Rows from expert 3 of block 11, named by matrix and row number. Rows with one number belong to one neuron. Each number is 500 + 40 x the weight over its row's rms, rounded and kept within 0 to 999. All counts start at 0. Numbers have three digits each. After the name is the row's rms in percent of the matrix's.
# up: expert up (model.blocks.11.mlp.up, 8x160x160), inputs 0-79
# down: expert down (model.blocks.11.mlp.down, 8x160x160, transposed), outputs 0-79
up.15 037:435472498474465504426483549538536516505508456528506461536584543452512451540518536490520482465521525493500473541409423575492410519521450434475463448477512497533552514451489546472455484518474504466450513525535560406488493527480523436541524572
up.16 118:561496522511578560586542519507476449528454536452429605516498481446521494484432545495558511503455442517474411509568539538494580554458455560448493534559563514502481469465542541489563530455526485486531592498515475486506516511607554494511494516
up.17 135:522484498520502521508507556477506510526500498482475561508491506533519502474449459483576514502427415512436488502500583502448591586506486531496482488512541544562493524422502513503546497444485450502552581443481485472462480551555564550479556563
up.18 111:565521535540551600591509566459511483535451538458428570552505522460489493484454489506519509459434450493470392518555574512475522552456441558483511511570513546509471456475520528483550520466487460510570622501517492500499503495518530513460492528
up.19 035:523496561463490441496486478442500452459522459519552521516465505437529537582528465467490555506451525547503490483480491466487485457542542545512484493483534553449426566453533568523486485477463476497502531505534549524561452533455520534529460530
up.20 122:574524534538559575576517560462482466532469537457442570578512539466551498484426545502535507474449460508476392521571547525460539538465431529481497529569520538477461450495546553478554519476513460515546592499505466504507489481567520503520531544
up.21 090:517479545518497544532532537464550488543523522518457577502507469532543467504523476497503567416471475533486462488538552519430571586493502512439563507565550528489503451523543518484542541484451500513515501536474493474534481467546548479531513505
up.22 174:560500551530564553565539556496515450534457535491414575523518488477476488492462523497566526480427467519458422507575531527457557542451460513461519522564545533474505446488554560473555512458481467486546577480504467495517495490564549500473485545
up.23 115:530485564525500521526504510455531583559458491476450550502539454508530501507470495515529574456375462501449459492499542519412548579479482518413506571535584493523456445486583553443531569420511462502550521482507523510495498508546569476524505525
up.24 057:518476564485534514496561554466529499524514583529394559517490477479475452458510487538522523444527470509517471513614471500448596507452477528467546520526530537483525415491558483517507512480451491533478471502434496452568486500548518492511529458
up.25 049:454550482452457517465442468516491492501532467529484480472532484562428528553516436644448506493438501450427502493453529460418494517560556501469537533535598550508493487423525512428430492508459514507504475455453581561494519497464522612518414452
up.26 034:525459575532562474477502558458462603515474482529415600514414480431486496489562568518474554521522505546545505476435481477559527508506493541495442485537542525498459520613562567482565570530521514502481482527475499517466562490454503510528501518
up.27 087:478508477558502445490466566517482530497496475440485459519518524528427537479484469421553445543526437492408518543467532515436522504515480470472451467453506546474532536484486609492449573468521491460528499475478495492502555545479541537504467533
up.28 045:487540589454511484471447481450559581494559471551528464469521473492467544525574436498573553506500456471550556546517539509613559559512530509568525459519515464493469492419517515496448518455481440499576453485474484513522515503517467492519534493
up.29 092:630490555528578556531477521497475493499500509474484561521509478481483514490459488528544530486455503486426442474436573507491511544501438517500455489522522535459461490451574523481569513512510497510557630494484469490521518477579505523508487536
up.30 119:521466499519459535506504528446569518577517476530460543510518474515513475527503497538543512492446435508504480523518552485404561631513486480381520535518531517563476466480530511450534555434482460494562518466473500474487487514575603460515551546
up.31 042:548462531488493438517537498471503488533462526504489582578504547476475506574453529485489433431473474555512488542537559472522536474510503538470531487552534520485479476520476524516519474507500515559516579457528534476522522458515510494448473491
up.32 044:474562587544510479490523465591505482520510503486473527517458477475522450520456477557460542524468491536482541558552496516490486530575546474450499585543558546517492497535483514427491580473500465543480488463444492482487482452540537478505477531
up.33 053:497485515492525548471520490440478515462568566506469459438418447517546493509564402557493510462553462481571508466486475546497554542543493526504553495534581578474564478535516494500474497584522541526506465533572455474508489465506484504501536480
up.34 064:494517513465511546511528512488513469512468571489495549556468428469512417495461530531525540447459464558527506515634489524406570518448498499408500567535562496454528476535491515415511568390450503507495520548490483528471517465491518450490499512
up.35 133:553490535551565587544500547455466484521488519473435563528509494467534501518445491527546512466464452527464434514549554524449550572462471518451518520579554533505494463487530559478546489478515464490528585482505461469496497510586562506500545544
up.36 135:553479542569532556547499559465511523559481510485416601497526514514499466524452502500553501495423464526446417524509550519414574581489456535471481563551567523527526466500550586450517549422462485510587569506481481445515504461539568514502511536
up.37 097:537532551498488571514452531498474485506497466459496531529474481502493505492461526460566540557425451509430444530533582540474589537533491510484480540530513532510451500500584515484552529478484417526535520449536469552498466527589565466527544558
up.38 087:550504522506598530575507542530468456520451518466475587514498529419480476475477539464505492474418479502465400469493528535516492470473432612458486547563510508446529502482570572459515520470492509516510608474510458476566507483571490521502480510
up.39 037:462424549469529460533480476485421440428516447499541505460442554483444498551454465509475527568575514535511508480526486490480625516486458455467502471502487521526451476518603515460526506507515535545495461512528537418509437559594556495462481437
up.40 054:498529472484462549504482512447467444502521510534481535532479445470491488466487543612539571496552440527522480481526569478457568534465511441432508524516548530548460484487534473524589506418516471452533462492532544527530496508528546391516497544
up.41 079:499476507566480513477464520423524492541504526522433518484496457526557475518527494541521553477503388517503509529568562530415570626498482497443501501536527543581498491531562504470545504518466451520527486456500498489463463531519533508482526573
up.42 206:545498525530562565557528543470515459542461528512435585513499497478518461513438534496520517452455471507489430508548528494422550566487468513461528543583542539502484447504532560462594543472488481488548577506478454476502491478565549460489502512
up.43 111:555525561523556567573502524460478461476479548478445592544527507443526465476472534502551524462492450506489401520524537511474524514464440518505490513560521534536468460496539557477572501487523454464547584478528459508491520505596541514499503559
up.44 151:546520520501544531535480555475495472522484507478436543511492515487505479488459477493562513497425447514455464566545561490417576581528488526459509499546555552510471488461533555480575507471494452496556576450482480472496495534589566531485560562
up.45 093:557512544531582508493501558518481492519456517461480516476507569500439517474448465527496486486414512495426421489476560514487526549475447589511476497532525511462484486451555560467493510515455520518551661477479472430511495466557504545461496530
up.46 110:570519490502591577598526542473475483511431507470461575557505499419458506484410511509551509453470453436474408519514573497499512545460443548461500483575495510515474447453531540505593500492534480505535607459530490533524496506507519500482502538
up.47 042:482471434552525542493554526519498469536477545476499563517471545498499453532464521502460452483469492542529518508479511460507492498574438508472471594447563452519466423445532472470527477506466546503486548505468524504554503447601526382526581534
up.48 128:538491510523524520509482550455521517520471505454450570495491499511520511489470457503586506498420423513413461523494574489440586597506484540480477469545521557543483484449516529474558495469483454516545585474493519480478487529553544519472551567
up.49 050:560490566457445478513487503440525508582580481507505511463439519538539526542539429495493579511442424517479472538601524451420543554501476466480509464513564523506512469483553514485525508480429492506527464535477498513511468491535521481531522512
up.50 147:497515495473474492471450556477498474512513474469479497490460472556521498486505468494559539513435399529434513553552587502417595559553514500507495484462539568512459527450513526503534471437512425506544501425472472481486489558540567534505585562
up.51 037:515531493503554496511598493494436462531493535485466479481516493457518504457514501454494516520542514486547473403508420465463511513442485473513568478434452516529557498484505477466560500514496529484461492515541538437541480544477522490519416493
up.52 102:585484568536562572547551596481474500522464519472461566495505509463486514494451475509544527458427475521442390529531573520451536518479445545453477501555537531453497498456573578470539511471492480442581590473511484469538486453590552534468501535
up.53 049:508532499489538525540475501449468460538506517521561521537454428432465542501481504458451561521509454498499509528588504546382631495480489553557522521520496528490483466486486486489564458498486499520486499564511491466529544518568577469464475491
up.54 103:572514492518618535554488538482502439509422522459485589518512529457483486488426504474525495478443493481476442463486539532485544513442430603471471508538517542482483484468534534494531517501491496529512666526516481484516483504572512487498494519
up.55 145:552488489533493507509474562471517515512460511467441548496502517535526489497449444499551514478420421497438477520487581484452549576504466566497495478531531546563507487450521541498559500458466447488576599469471502484487463527537540549481553583
up.56 087:544469506487487515547497537440507489532473521501441557504470482506490468510451512501543496511396433485442460552533528541409583576486480522473527555576570568557501467492482515506548566423516461492565560493485501486488501497569582467495518544
up.57 158:549498538519540535538536542484493472521490513485439587520490482463520479509471516504562496469459461514466425532530536519420540552478469509436517537567564558502494455498543572465570543434493479470570594484494445468498508510569582511478484521
up.58 079:557511491551552552518564546466488533477479506501433604519552506449562518497444511539544519461476493484503468499510559560458477553462449534439524566524498545555473466489514571485570504487515491505564557511528484542480498510557539454481468545
up.59 037:512469530463532515497437484474468520509493529523535496479397531536502585503517478521484518512520477536499472516561470463479599467506436536512478535497508521505465498536434534484485498442487511419526460516455422499487449535498448502473532512
up.60 106:523504566535548571554498521472499470536469508486427583554464472462537462508464511513520518480472476492509413512613540549500553559449465524431500553529516485476500432505533582489556565409492466499530576535509444518518507479541524457509502518
up.61 104:510465536553483536510490568463546540532473514511495569508517534500533522529434427506510511485435447519466457519499572515469564613516472539491512478544555530566519503494570540504553492461495433509559559493479470471477488505573549507490568561
up.62 041:496563482484507533475458482464509519453442496449499481493495573488473496520550502521519546461473499457534467511513484466436531479572471478550587510450456527531482476493468542484534499582530476504530501459506475454469506512525469440459486484
up.63 090:558447541530493556540535510485546483546511536486429580504482469482510466534489543515504523435476479491534434514539514517431593591459510519398541540568561528502514433534538536474544485479451473518508516546493462476510459475553513471514486541
up.64 134:534518507512534508510486550487500520506466475433473538483501512506501512486451478490596521495399444500400477539502584521438573560495487549493461476534545550503492496426503556489532515445475466495574590413491468506478474519557549552432524554
up.65 086:537474536512502541531541541429540486542496529544429548507478479533510466545474505551466545439468465537507440513573518521434569589494474501457532518542559527497506422554547521475554529470465464496535530527477495504538507453529536471565488487
up.66 041:509510548545508460525468503500516519515562520518412519485446515522514523513519493460510534521500439513540446512530507493489569615526472437516529410489524617505489516428519549448557519525448470487530527479468463481433535526533473547534533490
up.67 233:540495521537567565565547543461520457544460540515419572518513487484513464509442534520538499437459488514504439503542530498436551559481452507445527540584536535516487423508522554444580553468483494494548582512490457477517485477537547480487519527
up.68 151:547510535522523546547520511452516481548481495484434587535495462497541477493457532522531525489427429502460432535546560519427557589495484503430520523574560503535487459483547533498564542428510451478561554509470495515500509494547543462511512548
up.69 128:616465603560505564544508556435503558514545508523461570471561499457476505530484465529556483502465452502467407503480565507484497510476396475480518521543526549496499469447613559472570532508512494499595599465481484461538509515554524510495452543
up.70 035:538484612506465492474504504446452533475498445500510518483479489505481563487460502477522517426516472514524534532505482583470524447500547494478507522491507542431448522481501503543523503537474508458492392466551457465565494574585552533575519537
up.71 044:441470607468554550493460451489523472488451477517559588560486488418461513455462488522534526505478538552463473529498489499508533504459559505488459575564498549537512522459540492521506531513514524526493476505475468478545501485543539492466482494
up.72 143:520465519543503521510500515458511528511477503465475572510513517507521511514438486510570486506392430487412493519486572501442573578518461541478482490545516543558486481409522527486538510430486461487559590429476523493475487541546568541491542580
up.73 052:516496571499502524470513533453553521521546544497425536513495528503547500528501523534496561409515481513472448495535527470443574539486552470456550494551530563502500454554513441499518486499470516506501498576486499514529483500563497453542509503
up.74 089:569470551482585538553511548497510462507475525482454574519467536457519488518470546524541507462469495527476425522545534518472535519507460542447527522573529555460506485479565582460554552477506462488563624478487446477520505487592516499516481503
up.75 044:502487580495591498532463503542473543443512479484511486550492473477554512511467499499506618492521456533508494503578537489420503468549443426486519569501519552501499543454503483525489545433563473535540511466515435469465516548584587454549502503
up.76 124:517529503504515500484490563483508500515466488457485541503502507526530496492477474489556516509407446539415484570511567493405598577535478523465492481528572576518497487424518537492522488452492437489559590431489488479493478533535557523494566572
up.77 049:455405531486489502547475494480506501534491461472486549502533474536488481531546510487507555494520504501453451495560489514469534559459525495480484594484534542511501466528513556477507573430497450454528463550455477493519501485494589471493486512
up.78 055:516417558481514515436472523481468484531540481524445478522499484498484544546517448544466558439570437556564555487506509536414522548493515526480535475507534515489462498541471462511556460462507523512477460584538446504457491489499481451486555554
up.79 136:529499506527522489515484535474489486505458478445453559506507521494524508490468478476582490528407414469418478510496589503458579578477467544482480457518546529532464508444518542494546513448503439502565564450461493525481483537564541563499534569
up.80 040:442483556521525504488536509477430500460491521486442564548453448490518528466480516486440526545502484514532452480508535506484512508453433526450475520548490520524501530518502507397503526476508512452433525550528535445455472496563544426538494595
up.81 085:555442573521489583533478458442502497522533528498439522543484519448562414513490517501539470520442448471511468584499519539473588521437505516435440486509513485476481486510547540471524543502517498496513480493478447492457521501604584473556487534
up.82 127:568536483492543584568522547452482475524458514472423574537517526474515475519424505517559523505444439476452417511516564515455520536496459562459526501554549537551467473428552520484570519464483446507538626451501531511495487524540554507496530565
up.83 119:574517487536539575537491564470504484543426507457455566540515515493521502505406483504536507457446433479460428504502566511492569598488472561473481490550498535574476461443492511479575516469511465516542598479492489513477480504572518524492557554
up.84 111:513514499513534500535519566483506509510455510440433558476508531521480487543424438493570490509410455512431462531468578501466550557492472560479478509534541530529505480434500561480535512495468466494574620449470498477486481483547537551451515565
up.85 037:490466530521451583444526578510511536492534503540504487416521467531470499471509503469521512467457515517473507490496463494442546501579501466475519520474485487553503547510533524510515521519498497485478492493519510518507466556461573475448571509
up.86 061:544493561509529502529548529456497468516516535524495563477478488467540453532475507558551537495511488551583458539570488520450534519482509476453496554514588564509556466520506522466606539492507501501524493505497494406505489503552610463520519458
up.87 047:462553541462452490472510492510576549484500548446496464539491462566452502458478426514510511526392526492445546499528569481464454525484506554486534415461532447506483479455524467481485517496461453483453442452502557566521506488500524571460492518
up.88 054:493529504605563441514525525509442547492424474491445473480536560543428521469481459467538461556545478493406449494422515478431570507474460516494489405500495486455525572511526556496481577476503463468510490520500493505532513488567553548481407517
up.89 080:534480444536553537527566573477476466474500514531411588529521524447551509438427470474533459449475467519553459466508492522494453561494457482446518490516488505542449504494490552480555496507517484429510518530508467461452488499553519416433536561
up.90 083:529489562495509509511549532460560498534548547559406550497497499520500472530469502539499532412482493504538440503515550466462572563477525506409544513556561513480537400555519538448516535489470490518521493537445495462514488458533551439547494517
up.91 151:547453507549523515503500566490513503522443508440454562503511546507521490504446451501554481462442437494413476530482574508462559565528461570471466485517522552529501510439510561480530533446486439487571600455470504467489497520562552525483529594
up.92 043:548536539487528501483515487496534500500496544472484531471452506520497472448453517476468571466542465508542456471556490519457600529474529510465515551487519502500422557533549468527562540539532510473441530545477429513475482577562449412519472493
up.93 053:485477550404524538554598472542528514507462491525544555523462538501457492522436499470514528484466486481509516517587514519485612485506538535483489488563515502467427474512554493533489497468495479542511515500519448563546476512572516522503514547
up.94 137:534485546531492559510495516460530498573481528506415544521519458512511432505497530562586535502455454488503489563516549502411607571514480486407494545511582504517482442484549500461536532460477500523528531449464493501490495511587601485533486498
up.95 100:515479563538494537512539537448527497548525519542435555499529442512483462537463520567543528455458457517511466521553535510431555566499498477430549541522547515494458444514551526458547566486472480515552532510472477538572487487545568452554479498
down.15 042:491523539522588498495491464526495577574449505548503490530556515497489489542509506575483449502504525464467542485486510501482583465456527485516499447503457452482599492547486478506502477505536528531473490523494475504519564513499529520564468404
down.16 113:452580560421476455489495465480480453500502458502473466534465490510569462511557535501496589548554503544522518549584495465507531508545582472524499507438541534502584512505488460525435485396538427544473486474496481484509511502434546500504562464
down.17 127:469537525450483481528519481527490432490480504523466507512405515494483476450515514431462551447501479622557477548589508504537572522562537540532517490515560526491576489566469525535532507489536515455500587570539432463462517489486509505483546460
down.18 101:472544499422404467432436483494497464515499495483455473495425510535554516516551546511542544579496529528482565530541505457461481521555570464501483521480547522506522563494482435533409493474462465499483406520458488521512449551506458470543554474
down.19 048:537545488475470480487458471472469444491518392467424507505492495452505500471479473489467452485518554493433479545539494479489569469499498542528553477420510515493468520498551597507476455535552574489457504529504537508461583469541479450436497457
down.20 093:483579510451487460454484471485501434465481435507471450512417464551513476495520531494466588534544513537537486528529465480496539493592551462487464513514572540507564520504486510529448474396512427543484463497500487468479455519446460480501576454
down.21 081:510578438483505472494539428503503492525463535430506546559492535531523447493432545469552537455440439509492464493524554473474594556519552555472486563552564501567525469441448489504466505438427435510483517489514506522480503489489564545502538549
down.22 185:474597428476516504533501430499431490450432538478517499591484534476554514469477548482435501471546497444560508425468473526544472475456499537527509468537465455532560502519419487520484421500482538507409547569562517556454558476421462493490541522
down.23 101:404516510413487459474501484495522535513510436459537536512455541528567530477478528382508604488478483518509516547531528514471558429526531563553513496521450499487448477554542546499455479488506431475465529560584482502533489448507502477482477504
down.24 063:517601453446540409508479448500522508511414548425501558483480565542494476516454517480563526457460416509506465515495505501502603528508525566454423547578507503495544474467440486514473461453453468482498499526500487554534496476495545552514510551
down.25 058:479545477527522496516542558506479530464487464499450522462462544535488495459500437512509487514407530508476511532545468537512472539559525561481538500472527473518448484554497532570514488554536594396506502583528469486587535518565477503538514459
down.26 043:584483488477559498489461461494509442469575503565500452471485482450492491445510522444500484505484520472538498471477492491482587478485526452514476485437491481521558558497487517534473490522498477487483548477512590608515556496577470513542519623
down.27 098:487426523517473509470501553550482537513573499512442477473445513535507504499531481431453471435457548560483532467530520493453483469504502468525525493483482537420522512564572500516533520564490556497533498593540413418495488420455478521473472454
down.28 059:456521532518452459520489515423445484499448486475504485507412567538498450469540527462482518478503415568492473556564509516532516550565596574558587497533516527470455509430403552513498500466549453459500581537580449488516531428454528498488513484
down.29 092:448509513475454479508455479516430442483508499469506469470428496506533446478504504454459568507576478516541507564566488551492574497532532506509440507434574523571578514533459549545497536442518463481510500579564501510501462504506526507514552485
down.30 088:460546467449533520528533473479540487494451483560512531540450477479531432530482557478532543498438496531505484528579494425511551513509551577558512524535545547462476487504441460467494462441498432511493508451518468505464514527499544511538527576
down.31 057:510455537557483464528487441466524538550421479478506530503579513540515447570457509499511443479428488453500525527507508493548497556508514548447498559570504529562505451509495418487422490468426447511473452507488521462517441469461511468526526505
down.32 060:503564454433526470493486427421418506504409543481528502536473561513473523478445485515473524493475464488487496508557550511492588544489558528518536522523516513537548487479439510506540397444516500479486545504580518531473490495426577521476565540
down.33 060:511554431513480498507489484510521495530459478516399537538456527542506479430489520465541604495456485505558459453470473594533585556504530550483411473516520554537534451566482495548500467515531445467438486526511523542451502476522464549517496497
down.34 062:534555492471519473541496495390459496437446480364491547531499506547589525524492503484531546468447470479432489508484516584487571560518548535474503545551450516548442491470484546552469496435466460485492512492482459522547536460500481481490529493
down.35 095:442566501465433442471466448503523444521486433489516475513412450549518424476528553463536556524532499549527510526564496500499562481565578542510463535476585531507583521518469453502439495433519434534494499482471493490466494545471545511492561485
down.36 127:460586510423510453516469450470431456457460488469500486546406510468549481463501545436457535505501463555518516539577523446514535448526562541554516487501505502481556511532467487541439427451550469466452469519578453479432558507436489504537540502
down.37 099:452573476484548486541527504479467436511467575569457542525413511494575502460509544434483503473515452564577485507524494516534522510532558513504544468449511494477604463560470566521453470462530528447463530545551452447460543462448527517472595505
down.38 098:452473585537482475455480458462490437471486474502496493515488459473608451463508498454446523493576488515517525532564480512509473521509504544525478570496505503576510500559500507497442576415497434511455433534577520486541444477492478422530514495
down.39 043:516484489467506509447423508472484497514479565523479522485506496502566516491503567543500521480502501462542466562546520422528530447486486457519490578477534433504601520580543461547489504507510540541536538539471481406398513554472478520559510502
down.40 067:517530427441536465533487514490548448532477480551519492515496425424472503487560518479482596537513461499547489466476488463442571493487501501500545524508566512478481538520500508458498470533529538539517495447479523537532502505539575503544527429
down.41 066:445550426472500444538512473512547444491511491539411524526466515565452464493467502468554521549476438591585478547519524502498626509516565549483523507561597528473524453551464494531456511507493527499471481534470435533452545519536563539482503483
down.42 193:466573480479536493535515477506417467452475518458523484572504497456563545441483519458452515459540526472554497432489474538570456456429500517554493470520431430505545509560441498504485474523529548487421555579576504524501555440409445477487511510
down.43 105:496530480487459501501453442547458415486512507452493483549435492469562496487489563491471523518588488469548507534505442540522525487523521527497472503482477501538561537537435499511444470423496445504437458533556549528467518498443455481509554502
down.44 137:438552507438468490517511479492508436504481484512486495500373491542548463460533515433468568481508454588548516550568493507482557496570557513518522524512570502521582497547486500503497531408513450492487569553515448477477522496465529511471596497
down.45 127:420497538495471460481480467527439456438508465488482464500402506520556479459532499471474523497509448547478550534582531511504556478566548510536493507475507555558564531521437518535487519428537428442493482536564460465465492496472518519493558530
down.46 095:460554532433397469458451468496500413481521455499493445455447487516524510483581533487511572570511484497509543529532483489452520489570546474527483505457539507485550542511469472555407512509489444481464391530447506479523461509482444475537542458
down.47 050:452506495463522571560468528437448475518442491454511556561510469509558455495509514486550538519510481500488501459534523484478534487544563522569403483460592486524581476512452496454530482452526514511451575467539489529479573483454543513474544471
down.48 107:430525527429499450502513489530517448503477477498483471500393522501471463435547507435479554493461486581544507547586503520498556505578559548508511475486557555486543494551478520570505521487517523476497552538518429441471490490522543524484551455
down.49 066:455504446449547485506559497507432518550418576462532466525464580557508458509508497446491532441454468517549519547551501440486610528542549581518509534534574539509530504466440537452499493407480454461517546513522485485481496465471573507497517536
down.50 149:480543459458535521560548497507491433511463554522462514484415533470514502442524495453491539444489467584548457510566522531492547509557499496505544501502530500512528430574468516506547500478532500455501576557538426456467535468486520514459554509
down.51 050:494600472478502529507493486477511538491523461447465433527508482490473484560455503430558503502460518495446567429410484538524524518499441486500513480455469473534420557587542404476472498548549492495471474492443477501524465445491475486490453524
down.52 093:447569502489468461482495441482477443478484495455514472501403505522554510464529536439493567519543446540537498530532508496506540512554543531461497510467563524522567501512449502548459504406502471482433526520532455511451520472442511494481578475
down.53 058:512521485429548531544509476445517488577481551478514536559525522527558463474494504470490559460470472528544485471532516474477582507478533499515533554531566495545565423536473496490444500477433483550463487476531507541493529463491520538460573587
down.54 100:456464610491465457478484469467476445463517501487468458501435487487588454509525530478465567465538494536524530531602478521535527492512500522479516550486548510547563510554481501522467560390481418503496459540522516505519473492507479470494543480
down.55 133:441553501416483466509499468523485401492476497544472465481406537495489453469528508453470553524475497574554503550580503473498552501575563537533523504494576533493534511548466503508512498470495515453459575542536425488446498517473497532492564478
down.56 080:440551545484446459507504471475557468461453496466541543516458489532534462512501517444437574494430491541527493515533498459491583489551546606497563567554522499488539455566441474531453502427457470455453531500479465474498498464485507471497499517
down.57 134:491590489429512495514522443490463462456449484464530495580460474473592499479508551481444542524533518463577551444485461543565471445476496525558481514508449477533527503529447482518464443506523523529426516558584516546495546464411429463507546489
down.58 071:476476505493480479490543421527460538523447511439539523503484519516550532515491514494520477513517511475479498509481471551547499538478485531541439502500474437540518473425470467532446505396469423546419542444503547525532486481456470528502591494
down.59 055:503570544383514509532516514511498429434474590542448533501506545497519515482491506514472611484493476510520512493579561481531569539513541526494502545489541511547526428556481476556524393472495536536532513554616505504473436424433503501515464520
down.60 099:531582504437539497519528451434459508482459525468534521556499517487635480480453557470495536481528445476536476456489532476531569492465494534522483512511514496530555500517449520520419466412508513553487491500563511572437571486479507495512552506
down.61 086:443516500438473443477464446583524444524446456519526511467389497540482452517525521442511507515476490573525492542582501515459553512545589561530492495488569539493575520543489510526474496497486529493468526494490411484483478519496523532508546488
down.62 046:572532474443474414515533455469505499567496452476489489498548434463503509530546510522553519481454483508446518470527529553505515533447502525498496492496503475485534569534508479538518541489520461508453427539466527551511513448499479452567439510
down.63 083:491562440464500500545518425494472488507458464422500602533459519527513435464459556499532563465462461478521446497506523531502607600512519554447505573545559504560534474513483488508436486462471478470472546523466526522459503496511558490531523539
down.64 126:495527504440501489531534527510462427493491486526454471485405545499523487427530516436465521482512490578538497535589510515488526511581535504501526490512553516492571480571481538530531507500546538456485555581561427451473512482479507504446563504
down.65 087:520571451512509515532493435451484468475440492440497526508474548555538476499464570518561506457435466531519470474479558506436573521519506545500498548557542522551514489508406488524453441397442456515504534491519507537483498517502536514495540569
down.66 055:486438528554522516511485557446520541536437486527521532481544592481468450515461519452505535488537475512530551559501521458499555547488532570418505480524514545504554504536441526409472469441474488521529548506523474497587496451486556449513478500
down.67 227:485555455502530506523534489499402494458471520453507499582523511440559543437466512460446487481528525456571492425476476567556464484431477506538500472541436418517537502549441516522490464528506558497450530585579500521505544442430437481483511518
down.68 128:489599482423513501521501430493478449468434499472531537616451498456592488484494528466465554484498504510583532502545480495547505448471554547549508512533469468502558479531464487535403427477524501520399521549577475546460554492433472477528535538
down.69 148:438537493446454438464460478506419442434481470437518454520400571528562509448511508480470490517530482529503547519572499504505494497516550513534469490476525528558553546453443496518490479444512462458477473483572491479446505516451472537476573533
down.70 043:526546498477529475522514582402522463518435534464494466541502488449507463452500584562504486495517450493485472511543503485454589459475556520503506524467519517524496524553518466507437504444521521531499564561502500572466456464520445485537567454
down.71 065:462622464459542543515508488451474397485503477519435486510420505534555502466510553482482578481441515577483511459546513509484520500538591512516542489530558510515529527524480478543463437477472497474454457550571480486443557476464459477519548523
down.72 164:450543513406488497512485467518500420496459489531493475519393513497488449458526516432453553500486481592562507535598513496515552478552570534530509507512550511480574489535468495533515482472523520450485548526552439476459502507465539539473561487
down.73 064:461539446427516468531505396516453527561374552457505547548526481521481491502426515518535554475463495486519517479488516541458575556552538533479482518559502517548553507481465459490501519435400471532513499526528518550508511507486512522519507517
down.74 124:451516513466488468509508447486400417464500483449498492530474496430581484448499546491480515506576459490538499520531505529529545482481518511534469516532521502531570522506426499518466531401513461499468524547591543531495515485464501491519568531
down.75 054:511538508462538526447508458427428441470489587473474462513450477452530507449509527483519474520517476474555475505497524489468572481499509495553524485492543514521577482600473488482527432499520517505455598485567489469454524482521499540481563540
down.76 111:470550511420496492506527468515480470520475500519481504498382540511500464439532491440460523478476483595543497554579515529492570481585545530518537500501552533498573517598488531524519489494506525463498563572544402448480523504490524519476538489
down.77 062:475499475420519488513529516451427551490452489434524539528474463541564488536504536502526537486498531526564489509481526472473558507517576501584513465487508510433478464490472496524522414441448491534499579456635461464397477469457548561498465568
down.78 056:520543381471447448535434440486484469523456482474504548471493521576477446448495546488505571535440460543574449462513459528507569529492541544448487477520518524539600432548460474534489440495402465502460476576449492546478556477516572511482480537
down.79 160:482569499421492499514520498512502441472467493521499466498393512494525471437524510429469530478502478589553487552598527501506542486556550527512531479505556511489581479548454505514498508460531499464470560548574422465464521491440509507464582493
down.80 048:537495470469551462458428519404453553554403521492465523496510484480546488516439600424532518524472506467526526488476546467458548512466460542451446538442502502562485469544550489569570476511510469455514548518501508603539518487553463479559466458
down.81 071:504580480517530505497523493532487431515488502544494533557480505405556499460484480457574470490539452600539453572572498504548526451475537479525432443499530580457516487497484483505513468434561476481428494449549448491475556524536539501571551517
down.82 133:440545535382451471491474453516511417502486466528485437500404511501526437532560540471479552532546462568546550557590508494468528477589573490507503511466571526469561522518449466492477517456509483466499491503512472474487514508454512511505576455
down.83 095:436542482431491454503436457512542395504470518514500481498395514494534458472564551471488570526502482563524511515576516495489541508602555510525501484496604496466539491569492497556456491511514496462464523542518446457493470552505509537498534435
down.84 143:447510520436457469508478489515480405447509458492478464492382544510497466442557497433469530525512503587520518575597509495495530472582551524530513480481565524491576508550433479527486508470522499468458503541552444465450503506464496507469579465
down.85 052:550480523473505514537496451486499519482424549521523525468533545488445461531536523524507475514527468488505584444465528467491569539551524517402451541494489562581569457515511500486489453443440479527459445458478519490509422511466495513567523532
down.86 055:537538438448488479534484453460447471477523541422527542517507486551542451537529533554566571448500504520529520431480513563513546521538499491440494549559509505502557534493499448467481419462481463526507560449462514623493479516492460467549506525
down.87 063:429508516517428494488505538507521492506454460481500491443449564507541425505494460526525471455416495554457543527541470475487533531577571545552589530514589542561471482488470498516534509468499497471528555563499473465528529448542524500522521519
down.88 061:509466529513457413466469489522470515530509483516512484458419528517524478490554447449437543470436489548516484471570488467512511486477524503498528506487523567524512536563544439503471573585460482532489391587480527446541481442531454536471489465
down.89 078:535500474567463496450473421444491541512443511413527462483527481464506545482468500531500469470507522443441486493473479523549408502472514555500473483498447470532465539465537487532458467465536452548411589507526560577500515447490419470505483492
down.90 089:537562404516514485554508477507526506540394535413508541510485509552529471505409527505568525453418439513474467523479550499487564569492532551476535542577575558571529478478452501502477480424445450496518550484475530519480473524532522518520511537
down.91 165:445547478407483471539498491536486454464475493518492450507383526482484468447510505423478517509492488588535478551607516509526552478560561539524518491491531512510570496552458494537509482486524496445487545544567434475449504503483497526462587486
down.92 042:486513482433506438503565477447559486435460489474467493541521500467559485550486567454525482483501452555468475494501501524516521487492575471531553582466502518577593487514457436444504395414493436564436481525453528479466450491438539516496491469
down.93 059:472523485483489426482507459450482509531406575420541542535517505526538447531461565508504505450454489530492543436585492494464563529489595582479502555497542496556543510477478480482493484441427506532468472506513483435477458510467528494539572506
down.94 097:511610433471522532497527409456484469489476504556509526598458451434523495503469558503546508515523485466550462502555460481587502457461501574541511468524457456472458484492457468485469466488517439488386482440572496549500552555499499515545506571
down.95 104:500559467472513464530525485444478465498448514437496517550498522509572447486460558513532515454521430527500518500527527487466578547503531545471491576515541517540585523454424512456499506386450428544477521460512501496470506507493535509527594561